Rows from block 6 of the image encoder of a small image captioner, named by matrix and row number. Rows with one number belong to one neuron. Each number is 128 + 24 x the weight over its row's rms, rounded and kept within 0 to 255. All counts start at 0. Numbers have three digits each.
After each neuron's rows are labels from the 100 images, of 14976, where the neuron reaches its highest value: "colour at peak" is the nearest of a few named colours to the mean colour under the peak. Only what is clearly more common there than usual is listed. The data: flat shapes of many kinds, plain or patterned, on busy backdrops.
# fc1: MLP up (encoder.blocks.6.mlp.fc1.weight, 768x256), inputs 172-255
# fc2: MLP down (encoder.blocks.6.mlp.fc2.weight, 256x768, transposed), outputs 172-255

fc1.20:107103153133157131140080096095116127111094089138152122112125147161119118128120139116129120133118114120117122130110131117152136108081115100099163128132108133145140155133104119121117217136114151128126172130110140135144115206171076140150096106132113181174
fc2.20:087146132110152099153130132175126110160158144157122093141116096156162117121089153088135093165117110139136139114082119115103145132124133139118151114102138144176149158131103113140116146141100162172159085141152098119121122147129122083126051119100116138163
colour at peak: brown

fc1.690:116124141163153123151123114130052110123090149141130129173200095157124129146149112129128103141098115081171095096107152075150163140123107073130122165133148138123122121125120161144109182129148115106122096145191116108128127108170140136135128141156085148147
fc2.690:088165109132110147088131097105138183151118116104133154164094124116144134124103121114105161107154111164119174126116141156142142121109135121094165134159153126126114130143109112097163132129127143172185163122155182131171141131068140131128128098126118156115
colour at peak: pink

fc1.21:125124121135156162166156137115089110149107126116136166144160120123163145170168098110149100113112152123120106162142172117116133133094102083127100142151106122121123131092135153102111177181152115152169141122163128107145119126111166127147140188134142096134
fc2.21:152164132118126122135139150127169146142135141146136119147115103088130109119127145132132104087137111170090182132117094121139143130066142127110166141161154139156111093124163148097144142169135108140125126152138136107128135109084127123151117116124104115096
colour at peak: blue

fc1.400:109118103161098148138096103151100178094124177165138169168145112175151143120090116096138134113142130090116082108159105088160101133141121121124121069125113109124130141104125146156127149124133111150110114128163096188079164150125131119137130138143137146143
fc2.400:089123115114105142102128076123108118121163127117106115119100112116126134143117146103086128147178159114099121128132156135108114124138107137115083129135158104171166129149111106170177115137136114131192120166127123161088182139106146137143121097143154134160
colour at peak: pink

fc1.653:118122128170097114140132121109113102144102154134091163146128115144118158121161152131137121149091127110164123134124135111107123141146065152144147104119121147123123105041114144113141091082144143146126145144176092212125141091147162137129135148130151131099
fc2.653:137133096171130114106157131105123093152133151144091115112106092111116140156164118115141191118170165145119133152178171126103134130156142159132120130128131108122150100128151124162150154141150114137159116088112116117114146067139151129151104152123131126098
colour at peak: blue

fc1.215:104149100111124121154164118165144140181109184156124144161166091094117156136097164175149147115120081098174109118100117113112161131127127127157138133118109114113124151109145116105125119098108138149079110119174148137113111086139088105120106127117108139132
fc2.215:109118109155087126108133111102117155145125104110141105158069106123143165127128160109121142109112142177162166111129154156148128151127136134127120137144146117138159139137124132128157116143106139134158167147114148132152155138080139130115111125164168113138
colour at peak: grey

fc1.445:166144121130108144103075130120125140122113183102113185111126155146077163109167162128147148125181116120155130145133169118094109158122147104097154175155165122115144146074131138128133135131098112144101117104164140186110125138149129131117144157133093089161
fc2.445:154133169121131136146103180117160083123158104096153124099094149087074101141165146117151123155139161141095109122136136149132144127110124141123155111106135100131124139178144135136098112137116093106105132146092111086118131124133159125154099111123127151143
colour at peak: orange

fc1.720:125134083146129131185094132095137123133124126116150172171148120126147177138133128113115109171157158116115118165128105117112152162128144099125119134109127104123087116108110115111113105128107126145099136140127108169094156115128123139119167150065119091113
fc2.720:116162145154157132153154143145159136123149124165157073145101110099096101119117143118139117115135118141072159115144130162157146085092115137113135117167138196152113100139148119124142137144127104133150152129100132099150135135138149078166103073139093124120
colour at peak: blue

fc1.315:106165133122091110134109187141131141101111116077143155116144173113160109148115133142132155121109115121146069118122139172104158137153084100106158115142113105113116148098113157132106134101147114164081128161169087129094122087126180123095135128128115074106
fc2.315:128132108141156097151156105120087135124155113142156125144113155146117115141159116126139118136151141099126120066116143115097101135140110138162104160154120138117145133060165092121133127154111134115089094149112130145119137136122136103130136144111131142127
colour at peak: purple

fc1.555:151159122115132117143060086112115111108093144133167143107144106130132111135116122120131133080138137120129137153137132131126106109101126093110128098132098111135118151072113177100124113088166103132110124098135107148130139107141128127156110186115121082062
fc2.555:167117111088142104116140105145133117138119148096114145062160131153144123122159139160144134124129133170088212148142170090127132110128102133112131150124109121097131123103096117119163119130133124145109154084156134114084095100143102132138140130107085160113
colour at peak: orange

fc1.19:143160156110116104117110095113107130135106137119162134115149151144132092110165113108116092121163163122149150162105130097151119109125117132128118136126144129143157128081152136136149150127105149162123096135181133165187144082120120121117154128157105086155
fc2.19:162134145130123172118100092080123091106145115079138135117124166119102115165133144091130103118172141145122124113132172090146116122114109107118109136133155102103102064110125167126109127107112096097136142131114098132126144087127145140123154120148132166130
colour at peak: orange

fc1.10:147150123152093111121111110139110101108124127124121179137206093128145150118146132122142137127115109116123138169125136055140147120131124115137140141137157113117153124071092138070112119155138112138112145077170098136104151112143144117124115145126129127126
fc2.10:145116128138105093129170174111121136125120096163153126143152138096108103091147118141126132130149148145095150106145177122147122107124152148128113151137131169134133176113165107128144161134132116121095139104100158154126073125132115114150135121132086126115
colour at peak: orange

fc1.286:127062136161131161205139133181157174124104115167106110159122151114147136106130120109137107125099098134141113111120176132179129119111116132098114118115123171104139094137122144133138136082083091140119122124110141139117156157145084102129137123172160121110
fc2.286:093095108141140115119144106143127129118154126152095120119135113139155160123106151093092134120143120111125120110120137151096108128135128125148097132144150085145163119164104133142123131142122113124204119142138120149088151141116144118148122115132125115136
colour at peak: grey

fc1.249:142076135119085180127164118120130170106073138108140165140122153147096128140178134133162116074126076154165136136138137131188097091099111110141133129119123161127167163105136175106152120106141105138092175093143105154111135151170106091177135154146125121130
fc2.249:130155117144166116108107128101127102113165123116146083085128154150147155175173105106162153127146165108122138083128135156098136116128134128111074112146158098140080127097143125122092113154142100111096157112126093158136150125165142129141108156116100162142
colour at peak: grey

fc1.142:127123140131147121131140127074119126127139139131124168105122139136131078156155141096100083131116115139103097158132140095134157115147070129116093142137129142145162172093075156096129137112110127130139185131122116137095133122125116123179119113169124122118
fc2.142:103157139138137147146122130164113120163169182140129114165117118078093145111124138143155152127175116122099202110145132090084155109144133137151154142166127136125112122127137137148129140150126100123138120124150109101151069119094116145132081140107075148130
colour at peak: red

fc1.452:121126110110118137157116138112158134084148119179152122140148099149123101146151135147124137152131173150107091117164122101140137119124135136083131117112163139122134160072147105132129153137178095127115109163116124170076161165125139122125121142125107073136
fc2.452:152146111121130110146134082135142132113110128134154108119129162130119100150167135108126120119143109155124136131120166108098100142122105160108035131166103144152115110115121119115144118112146121157141161156133147162100181082138131098158145122172150126100
colour at peak: grey

fc1.578:110109102127106141169141129128130098117049133126113154141166138124135135126131177085133114126099108112154136156101116105139108145124117119139130150114089155106119168109116120128141125119152112150072129165148150175135112144150172113189128154146160154165
fc2.578:103130155115173141116098152127161104140107164075096141151109113065102145145121137132157164132130187150137119143173130124142154120129112108121139119109151172130145101124114124110120131139123103148110164148158097134129155135128159108142140090141102124160
colour at peak: blue

fc1.166:098129098114124122121101115109103102095099139093103134126140145186120110130114135085130104124146132120167165158113155137111107114134117135129161134093118157167120163130100127136168134100106169139092129115163105158121103134111114119122109165132117120156
fc2.166:116129124107135133150122102091094145142152104111165097147102147165122114099126140071118115133139125107172132087107120132112137146126133149109116130129142132149148116129124108167136144140123140114155144136098138122165112124112126134093130147129139113143
colour at peak: green

fc1.294:125111141153149084175112110087129138138119117108104134149125131176091155138166162145135149111183130077162109125173135133126135154136094125098086143101131085078123110122143129132096131106141114119119119145117134122148155136101138130104171136130183150127
fc2.294:118147143137135158088078122113106105092146134101100118123093121126128119115159127146129136142144099106138124118168182157128130148140116117130139117165141129141091119065139144096117097141125100111099162111127103123146120128133127079139127124159091199104
colour at peak: green

fc1.451:121099130128095136099122107119148167109104095097138149156160167118147125141118128120144140134158132111136117166130159120170161122105118119157103157142142110154142131058130188141143171121136090152100123130115128166120157116117121150119155131154146104109
fc2.451:107135140102149158100114121140140112118129157103133146105152162117134109158152143150130133140178142189144128120162150087138123109127119136134125134110139143112094109080168136096091097108156120123066148066148102176135174106171172163146117123130106125144
colour at peak: blue

fc1.98:124095142131116162147107122139151104125061114128183187109144149171126148122157109096112090073111135126146117149090141140130124110130093134150126091126114115126147154092128127122101128102093143157090156163128131103142137102066138090154122137145138104116
fc2.98:152106140103164149143119098112123049146148148116144140103137123063103100138133135138130133114160138121130110118143161107104148148138107106095128158149117156092097107106134108124130151143140150121072138150140128093131066109146136128094144117141116181119
colour at peak: orange

fc1.191:138154141116112175142100152138140159104123125134115161091118113160096112107138126133136141108100156155117088129132137139111120146127165111158140107108161139120103106049092134159134090101080135137112132109143106159124142134160140146121156140123148115100
fc2.191:153118143142109128147140122153130140141084168153131138117126132071130090141112157141109101115132134156083115162139127130114139120105087109150140100095074142112137115112130132121133096145116156185070116114132128084132100048146125074126116153137146144102
colour at peak: orange

fc1.544:168158099134088088090119119131111118112119136122133147129144158173132157113105113141160095124139138128125155168116143131123085152093141124160159133130121064146130096079101143118172113131100132081089157112135121143160076122160124154154119149140171118124
fc2.544:135121111123142135191122133089135167124153095120152138153134130148144116075117138078135164108122118108121130116109103154154115144134124139096098132154141117123129114123125108149163163107112131118181133165087182124146132168095135154092171147134137107120
colour at peak: green

fc1.255:114086124154143118180120143108141131124129164124144134165094118135125128096122137121165160172172120074240138116150148104100125134111092096126163114095121140078089136100097122144098117129135154075143110081165147148125099158091164114129107128151120115130
fc2.255:088155127156120124096146095113112159120100098153168105122134152148151145123114099146083137134113137157189157078118114138122128128136149166109109098169109146085140161173113088139101126120140159139139166120124175149166132140090099164110126131117144128135
colour at peak: grey

fc1.618:119086135120111158127146154159162101137126140124129158129155138136154157106145159121138087181105166125133139123110123136115128135136145130134158141145106133144139145126115084110183107135126117128077133183140129144084089146144138155091101141134101077169
fc2.618:159162138127115134127113128122146132145138144123113100130087113061122140130142146116169121105134138115120116134132133135151136119104146140125110106173180099135093072159141168091122130162132084122143124142108093092108153104100171125139119104145090128127
colour at peak: green

fc1.130:131142141104090127132136076132131129122132108106148151160141133149146109119150126110129093096149141134163155167139153126136141130164158114132129168130150090175124148095125124122128143145099109106109156102151106168113125116122157157111095088127127139107
fc2.130:176138121097135152155122112108099121130138124110167097097114169120135131113146176090123117128126090160106100127123154090155123145107162141123072109165145134098102074078134155143132096112121136135158102144103130120176154071117127135116126166151100121188
colour at peak: blue

fc1.602:112100121172113153162118122144083186136044117152107129156136118094165175100154151126159134111132092140129102124104143096168129137127140111128123121108144172125159118118120122158129143094093096142137133096108149177122147148110101122174148091170143115109
fc2.602:114111118155101140128137103134136138122148116133129127132115127112129141136091153089086113125143130109121099139121143153125108111121109113145098112118140075148186106138101159170127130143124122135213142142128123165100179141115133123134114120144148114131
colour at peak: pink

fc1.527:150140095155140117144131134123101098109106124121204155158139116127109121121144137147180122118140138086151132136131145118117173146158125135090123196123138113171109126119093106061145181129118116137091128171130132145110131146089119118103154164140121084106
fc2.527:107099106159137137096176106137123098136076134121180119134119134120121153117081117149105116100083143157121129111129145145125161145101124134118083130145093111122127153118100124121113154141151152165107143149112188162116112120101168148100132095113199158130
colour at peak: green

fc1.678:112117163092145158152103144153139136126081103107116143168100174131120082130145131118109119134164134148124118132128142107133166106109093119110146107113142171113137142084118128122106140181143126161119118103160124178134167123084122151112114112093092093142
fc2.678:145161159096126149141084116124151121150137110082108145107117154106099113155150157139112149145174142120129129130146124113110185122141107130128130109111135104106135051151131120153129109116123102157122123122133107098169136085113156149099130136109102158154
colour at peak: pink

fc1.689:104100165128123158170127056121135114133058149139125128158129140123117157114141143121131097134164121122133130157121120138155159107125120097114122130132162142139140144074123171080112138108121082145101150126124101171138144163146136183126126156146137141107
fc2.689:150142127116151077140139130144173138132139099169132129094160166135139064146146156119111109140111164152140100092132158068133109114086138155152125140125115138115148141108158132161118127144172149125054137137113197183132095085136145114147126120103121151166
colour at peak: purple

fc1.228:131108140109126148110109143129136134152151143105090191119098110149151134067097127130121099147168128146138128161114107090107123190131102151135133116092162108118116133052132176102118085118125126101094124109116102179120113108137107153101137209097100127113
fc2.228:118159137142039147110162111131107155108109103130125110115106169140110124133166123118107130144153128146054177143123154152190119105131100162131146108153145140149104128117137135110160136111115087167126154099119147087154121114153097135156115099152148124113
colour at peak: orange

fc1.429:127105121130094128126107150136127145138102150122096149141133134143128184077110141099106117126127115150127093164116151085190116126159100136139134116129116101132139111056128164143136164083089096166105159092121137165130140070131127171152112127164127169127
fc2.429:109130125114156134151100151124132114134163154106105090094091085113130121139124138105121172155177135130116166160164137140169149136171100152098125105138124167110121097112119114160146102135109126141177120103124129084152157091149157166138120108146106133139
colour at peak: blue

fc1.730:168158105123110119135133176079155167077110103131099190152176174118129119138158173158150158106114148151143088136147081131162101088123080118132134133144124116094119127134149153104092123148111115139128126153142164159124165156082150124136143117172177074098
fc2.730:128123106126088144128119097118139131105142110163131129157128145147122154119111143118111109141177076072144150088139142105104113131124111152140088125160162077144100075123116126154113138127113108137179119134114131177100162127109136123104137148137125151133
colour at peak: grey

fc1.288:159146171156147111135099123137143122105099124087113126133161153141089176158130125143135132151165149141160086127178131131166124147103115126124105120147147154137089100104141117155101086145095109149121107128146090182147155154116120171108171127094141114151
fc2.288:129147124083100158119074068110132142136150085110141141111102148154098117110139130114090093147161100137114138090099119100102161124148125125103119101136185129137114113121133117156107088119097128147152140100122124143172154131090139140113131141103102125153
colour at peak: pink

fc1.391:111124129110139147085124145140164133159113134101081124184121151125168137116092116114114097072093132187137112139091064115134115156113127148151163124165153138120125136093174122125133129111135095130124148118165117147142142138117146178157104128106145132133
fc2.391:101118113165115140091177103118153153134105112123167164142113150098138130124123123118114125117139136156125116117122126148139132140129122136103094126139118096097114101145110131114115131146132154139154150130095176150116132144119135167115122111129169121114
colour at peak: purple

fc1.563:130121114100167137125109115103147135171140099107100153126130135160108080131172121085132138106148132151126125174127157122133128148126109114124081149127141127120113114050152125161144125089161083103126160109130106169167169130116130115119141101118168137124
fc2.563:114129136130127171091073106136112109147121123078109140139129086128136122144140155121100105138134160118100095149160146079156143136159120107112184114113129074123152132096121170147103086133115089135154150122177109126131135112085146157107124145111140134132
colour at peak: orange

fc1.626:110123129100189095163138149100158111093074068098186150121160143128128113142168139088180142138125161148158150131151110142147133156112121148134129138124119143175129129113133089148144139128136133146108131162133104151137115165088145138135154112120134122146
fc2.626:114134130147121164136126110103086145131128121121152138175120143137120152131070122091119152136144141091135112111115089165129142146119085089105126113117127092141140100107115136140134156169133141137160168150104168130148130149094120158113136121130162082146
colour at peak: green

fc1.246:137102115106130141155134150131164156087112109142125166152120132102131116133145120110122114101131112136139051152142118118166132117157138126079128127126167118133126096124156133154121127104126087149093162157110123147104165167117167113167112111122138063136
fc2.246:091135114095134123079117105124104096127185134114124107131106128136148130101125128143125110154154100110115163092119109098106132141148150103143164156143174125114102129123130141153131105154123151094167090132119122100160127127106131142090148140104133149143
colour at peak: blue

fc1.6:137108089136116122130112099118125114136109134108168138128126163167146094105128147087141106098143143157171143169122138141127126192119099134106159159112123137154099161114120130063116153099085166139135132158160132111146100130149134126114147136170137122123
fc2.6:113130141123113159123111119104102186142146107123163103170088127129114117109103155107111115140138128108160098108094128143146133129124109104119153109117146116133132111128138164161111116153141127101156158121099136122151134101116130126109118146152139110132
colour at peak: green

fc1.554:102138139107164122173145159107089129152080155130144145163178111130151116134142136122127092144114123141126143164126123070144140146123103104087105143145093139170139146056118183114152165118134119126112144140156141159117159115152121137182124127150126118151
fc2.554:173143151129124123177131181113179134101156098136132126132125146119095083108145172086137132138116135133078123133137136165191108078090134117139153149114143160138130123124156144127160163151115074096107103164070142136139121154132160106160127099127089085144
colour at peak: blue

fc1.426:169146143099137189103071139141126117148134139117097153102124117140100093128177138139124153105157133142137143132150170134151134079121126119152106131133121113122159136081118145145128121137138115128101151125139117145160172108130111148170122147107126112132
fc2.426:115137143135089143088082134141112172144096102095149127122135133132108136153123133146122112147132128134126114138115131127144143109138111109110182107098127070127124178095130164134109094129125096143136155104156106142152149115097129158140122137116156114109
colour at peak: orange

fc1.37:127180117113112141114149139149091126144128156105114154147165159154106156156112106146140131119141145136102121126139125113073131072149130171132129131147164118163138110096147111163114122129163116125115111081144092166099176124143100145090116141100117082099
fc2.37:128147112104113117140154110175146099167113150137134158126116097129128130155126153108126097117135167138079127146114105124094155129132096123142136124116131111154165152097093116146167146166078161171142097172138124121106126119109141070121099107106151091147
colour at peak: brown

fc1.155:142097157142114168097065128118161085094152084098111144158126148146099144105123160094102120152099115131189120123117118121147134151138139146111108150120159142095102138071117133133104121092113114125112148172142143152156134138143115121102171116147140149103
fc2.155:144135167145120211146106126121138123089130118121092131186091142095107117157165126131103154172198146110130092132170136171170135137108077089150142115135125167124117046114136135145118110144124122109138111129097111126168193111149130130109140115156169147157
colour at peak: green

fc1.128:134102128108105165115109093173167099140117154170111164108123137159108139109131143144124110129159090136148111113109112106148130096128147140134153112106151110100149119102118129133089165131101126128138120121185101157097133146135103120106128133123121135139
fc2.128:124152102150105111110094145115058107142072108150151115092174120153123145126105111117135109128082145123146113111099113112125111104113175154126155100075104047133142170072106151115092114101106119156085157101151134172140089121113096148143120165131139117146
colour at peak: brown

fc1.589:113081122148113152095136120125122106108120157107152188123121145087132161076127149134153128152136100141121133143144157142153124129120093077125136145094130129129155119063131178111093108118123126122139147149111095135083146188182124132141122116131118163124
fc2.589:107151152085127166118143134160115133123163162117090125164093118097128142117157115129140137157186153102125167145156123121171127138158113164106161137132156151144089119141163122137138123129133119107215080122129121109130166104137136157140115108147117157131
colour at peak: blue

fc1.104:147097111141099106100092124103133099075137112120151185147120076126117125144102138134164114129107085078131099133147158105113125132127098124152153132124159096100132176103123129114135123135136139143063161170135118163079138161154145121133153151155149067133
fc2.104:124130118107155126143148126188103122165131178138088120112198125123124097155139131160140178123155162151110120121158144096093146109117134139143146121109093134145161172096141106117133137115158136147117123085176098116122107095126115134136099133119094128141
colour at peak: green

fc1.707:147111138120125119121085121086136158122138126129130127162103105100167155110141133120149109123140130129127127171109157083096126147128109080095106132117172091130125142088111163118159158133126093157115131093136126088109140110135142126154153176139132088114
fc2.707:136127169117136197103148096112129132176104164085159132146102125064133111147134155123135092125142133164133159139125105097145169149079121103110122141148128155142121118123136170115155143150139099167125155151138148115111089131104129174141096107139112135125
colour at peak: green

fc1.446:143162143123119138122108111134118150090114150118152182128152144134140136151115114126148124153158120167124114117123141151107148166095157136162111104144098165123068168094135169150121131144150149123106108100144126162131121164136118163084134130116154108163
fc2.446:143109124099150109156137151157144115128154108126147135129124144118145097111137150136176133125103166123112140125121129120128107115119122124117130175117108107149129159082153072135155141134105178133050119162113156139150124161102101127109150157110137112146
colour at peak: orange

fc1.713:143124117146126096122133128141160130080180171073168137131148171201159126086117183166152150157162062128199125152184090123126087146179117172128170135147098145093133133089116105134099112084127126126097120132121119191130131093139127151100151138116121117131
fc2.713:139157107104163071141162167109104113148167115092172102107118099131119044136156156092113089141158143138085166159126145091139146121134155173092148161141115172130160137112163138166178127137116131125114091112098140116147116105162185105126098100138108119148
colour at peak: grey

fc1.140:127131152125137129148132124117147127152110125072098182150168139124104090105165139122109130141154139156153134112084149117113133128130116101132119114130153167173144115053099142091122134122137124121119142159166111159112135131150171116146127122122146130142
fc2.140:158119140130123147158141148143187122120143132183130102163127142054098104135154159153126129137157150147126125106144160103148138115096100140119109147170142180118132122140161136128123156130149099109078143139125139147152135097122139140177124113155085115144
colour at peak: purple; blue

fc1.60:128101127133077149119146126136138138120110147138098148155123155168107144115151120128139113137136132132165121169094135115115166135099100169133119151098116119172138080062125122071201131145130117128124130117187090110163167154155130136134112151153152138087
fc2.60:147084121151174112108136127075187088127106113149172142119113145096098119168159120151148128116164177126107116109169131099138119105136130152127110149179098174081138108121155136157126190148148129120082156129095156135115110119154100131129133125109131112134
colour at peak: blue

fc1.662:181141151131108140127110095116123124128169153101091130071097136185127133148127116133143136117110096152153121184156137136102100124091135081132118144111126119117167085080147153152178134111165145126116113117103096139107111119156067147134132156118133098120
fc2.662:141118132162134138087163072113132138132116121099175129099075135136119146137131107145122095107146151133109116166125149154146129131112145123105104129169079112109112080103130154140137130125113144129145150146052155122146120115147098162098122116137196121120
colour at peak: brown

fc1.664:099099119121129173118108085125127154139134123138120131130139128133138093134104124169099127136120164126141086089130099141117147138136092115116140101114136125098125120113162117115108103119187067143144126119160126124106122112122168126106126079110088137151
fc2.664:114122116119141129139106117110149133139147095108165148129122144133128128105079123116113120103129101139141158118092114152127166121121119096082105115117140108117158131184112123142123138130124128151160173144135152134179141162091147146119149133096134089121
colour at peak: purple

fc1.727:125123094161159114156156127144132115122140143104137143118078137153136165151100143162143128132123112165165133133124113106108145085125145114147153133095112126142111175115145125100116128102093116105101112111130076142132093165142122106137114138108141162130
fc2.727:147078145144177119070125147141114125105102157110121120131131040135153176123141111168166130115120155140156184139173138145115137122144116161151142143126092149137145167133147120114128177131130094139128131094139110123129164085144128126109151148135157124075
colour at peak: grey

fc1.325:111098153150122153130149141155109099166120164134104177125125153146151119124147172114150126114097114142194112158141118107140140146118056120132129150105136135132148094079127165092158133110143111112121151114144118175139116127129123137129131123135104123130
fc2.325:152130170120127135142131117100153108116146112152119119121097157086094127157188106137114109148154185124093098127133155130155131092125119146100095120169167152101146085117147161150135182124114106115160121113107081144127152129156092157143122141114116130154
colour at peak: blue

fc1.266:180116113101106142152077119091139156114111115147110165147143146098132125129106157150108131127148102140124072110131134153169150105089120127082126101128177132130121132114130141128098135118136066152114119147158148129123148125104118141117140116142116111141
fc2.266:117136110111108145129087102093143160123171090104137132125089139152124144107105117108115127136173088121154162103106142114127131140141131122104101125163172108127125109165118137156133119114111136129182148121121142139178151125116127161094149156126135144138
colour at peak: pink

fc1.622:146108142126122139114091109098138104105123121110165155106126139128099120144198166112134105139138175127122146178103164158119129098157107123102093154087168108156111144118100132110157114133110134157113132143151095114108144129164108147145113163167084077119
fc2.622:108133118111104163134104121126109158145141171104121141165127137087113115113095149143140157122142107107108123121141077114134147134137107092131160119118150073111075130164139142117105116127129091126147158121161137059132122155088133121122136142171100125121
colour at peak: green

fc1.364:173116160069117104119091115146154144108140124121143138122147140148128129119153103111097116137146113164117134168122161152152105116138143159096136138142161136185120134084139127131135113126104123132127134132121118143136132140109101110160141126089133105105
fc2.364:073148129113072146085114105119122175105121103110131164130104148156145146119095109132096143148121112156075155121085109112144126123159095127110152096138186144109137167111133115123133110130123120162215171106147156137146136144108124168145129112110141105134
colour at peak: orange

fc1.138:136093115089109145126116120141127082158104122099146136136126135150134148106170143115134107141137111110165146184103118136123160137125060112105143145119112093158155173074130158112130117133114119133143124169123094141129129156172129153134096134177180140113
fc2.138:137150094127172113104146138164092124143155170117132073124090072115129110133144113134137136118147155145095198142174156099124144123148140159122141125143094162138089071128145120150110120115131119142156120095136117096127103114165126100129108128131085136097
colour at peak: blue

fc1.311:127122120074102141173089062159128133112088158107104143136134133110088131136117161136114117148143145133151129152142125101112155149155102096097111149108126134170115102044102096123142116114116163137123119135135116145146139137147144129106150107141118116154
fc2.311:169164157146144156149119152121147121115134136144123099116100148106088100144171130127142143117147139139076149136175151136169115106088128120133115111135107166138098089168145137107129126156141073096127148145083125100147136141140135119202116104152110124133
colour at peak: green

fc1.466:140107142164119163149100082121118082152089141088152143162101118097119168168109100145128104114124121145140122152119141095101146146177094126128121088109133145144133122080110123120106137170112132180112106125167112127126173123112133146124146150151160112132
fc2.466:112158147171139138133144113137154120131141140160118089144081083119103112122117136124119127098137121145085160120156112165138141085119114110112153127148136174153125094113141120124120132148115109117131138099100120112149149144123155097165094083121104125106
colour at peak: blue

fc1.221:122140123170125158125175134162131137101117126137156133142143184130153139120153141115145109137108109119121091148091136160123120122159132132149161118114155141147100129098123117147105117102078109104140125186139133188132127136130110168110123127101121097113
fc2.221:130125149150100156151142115131131208113150129142128112193096115100108126090114120126129110151123115124134090104128126147137110123143129088127128102131206140129118111106131143159125140146122147108198096117102128199128156147129132155098126154116133077140
colour at peak: blue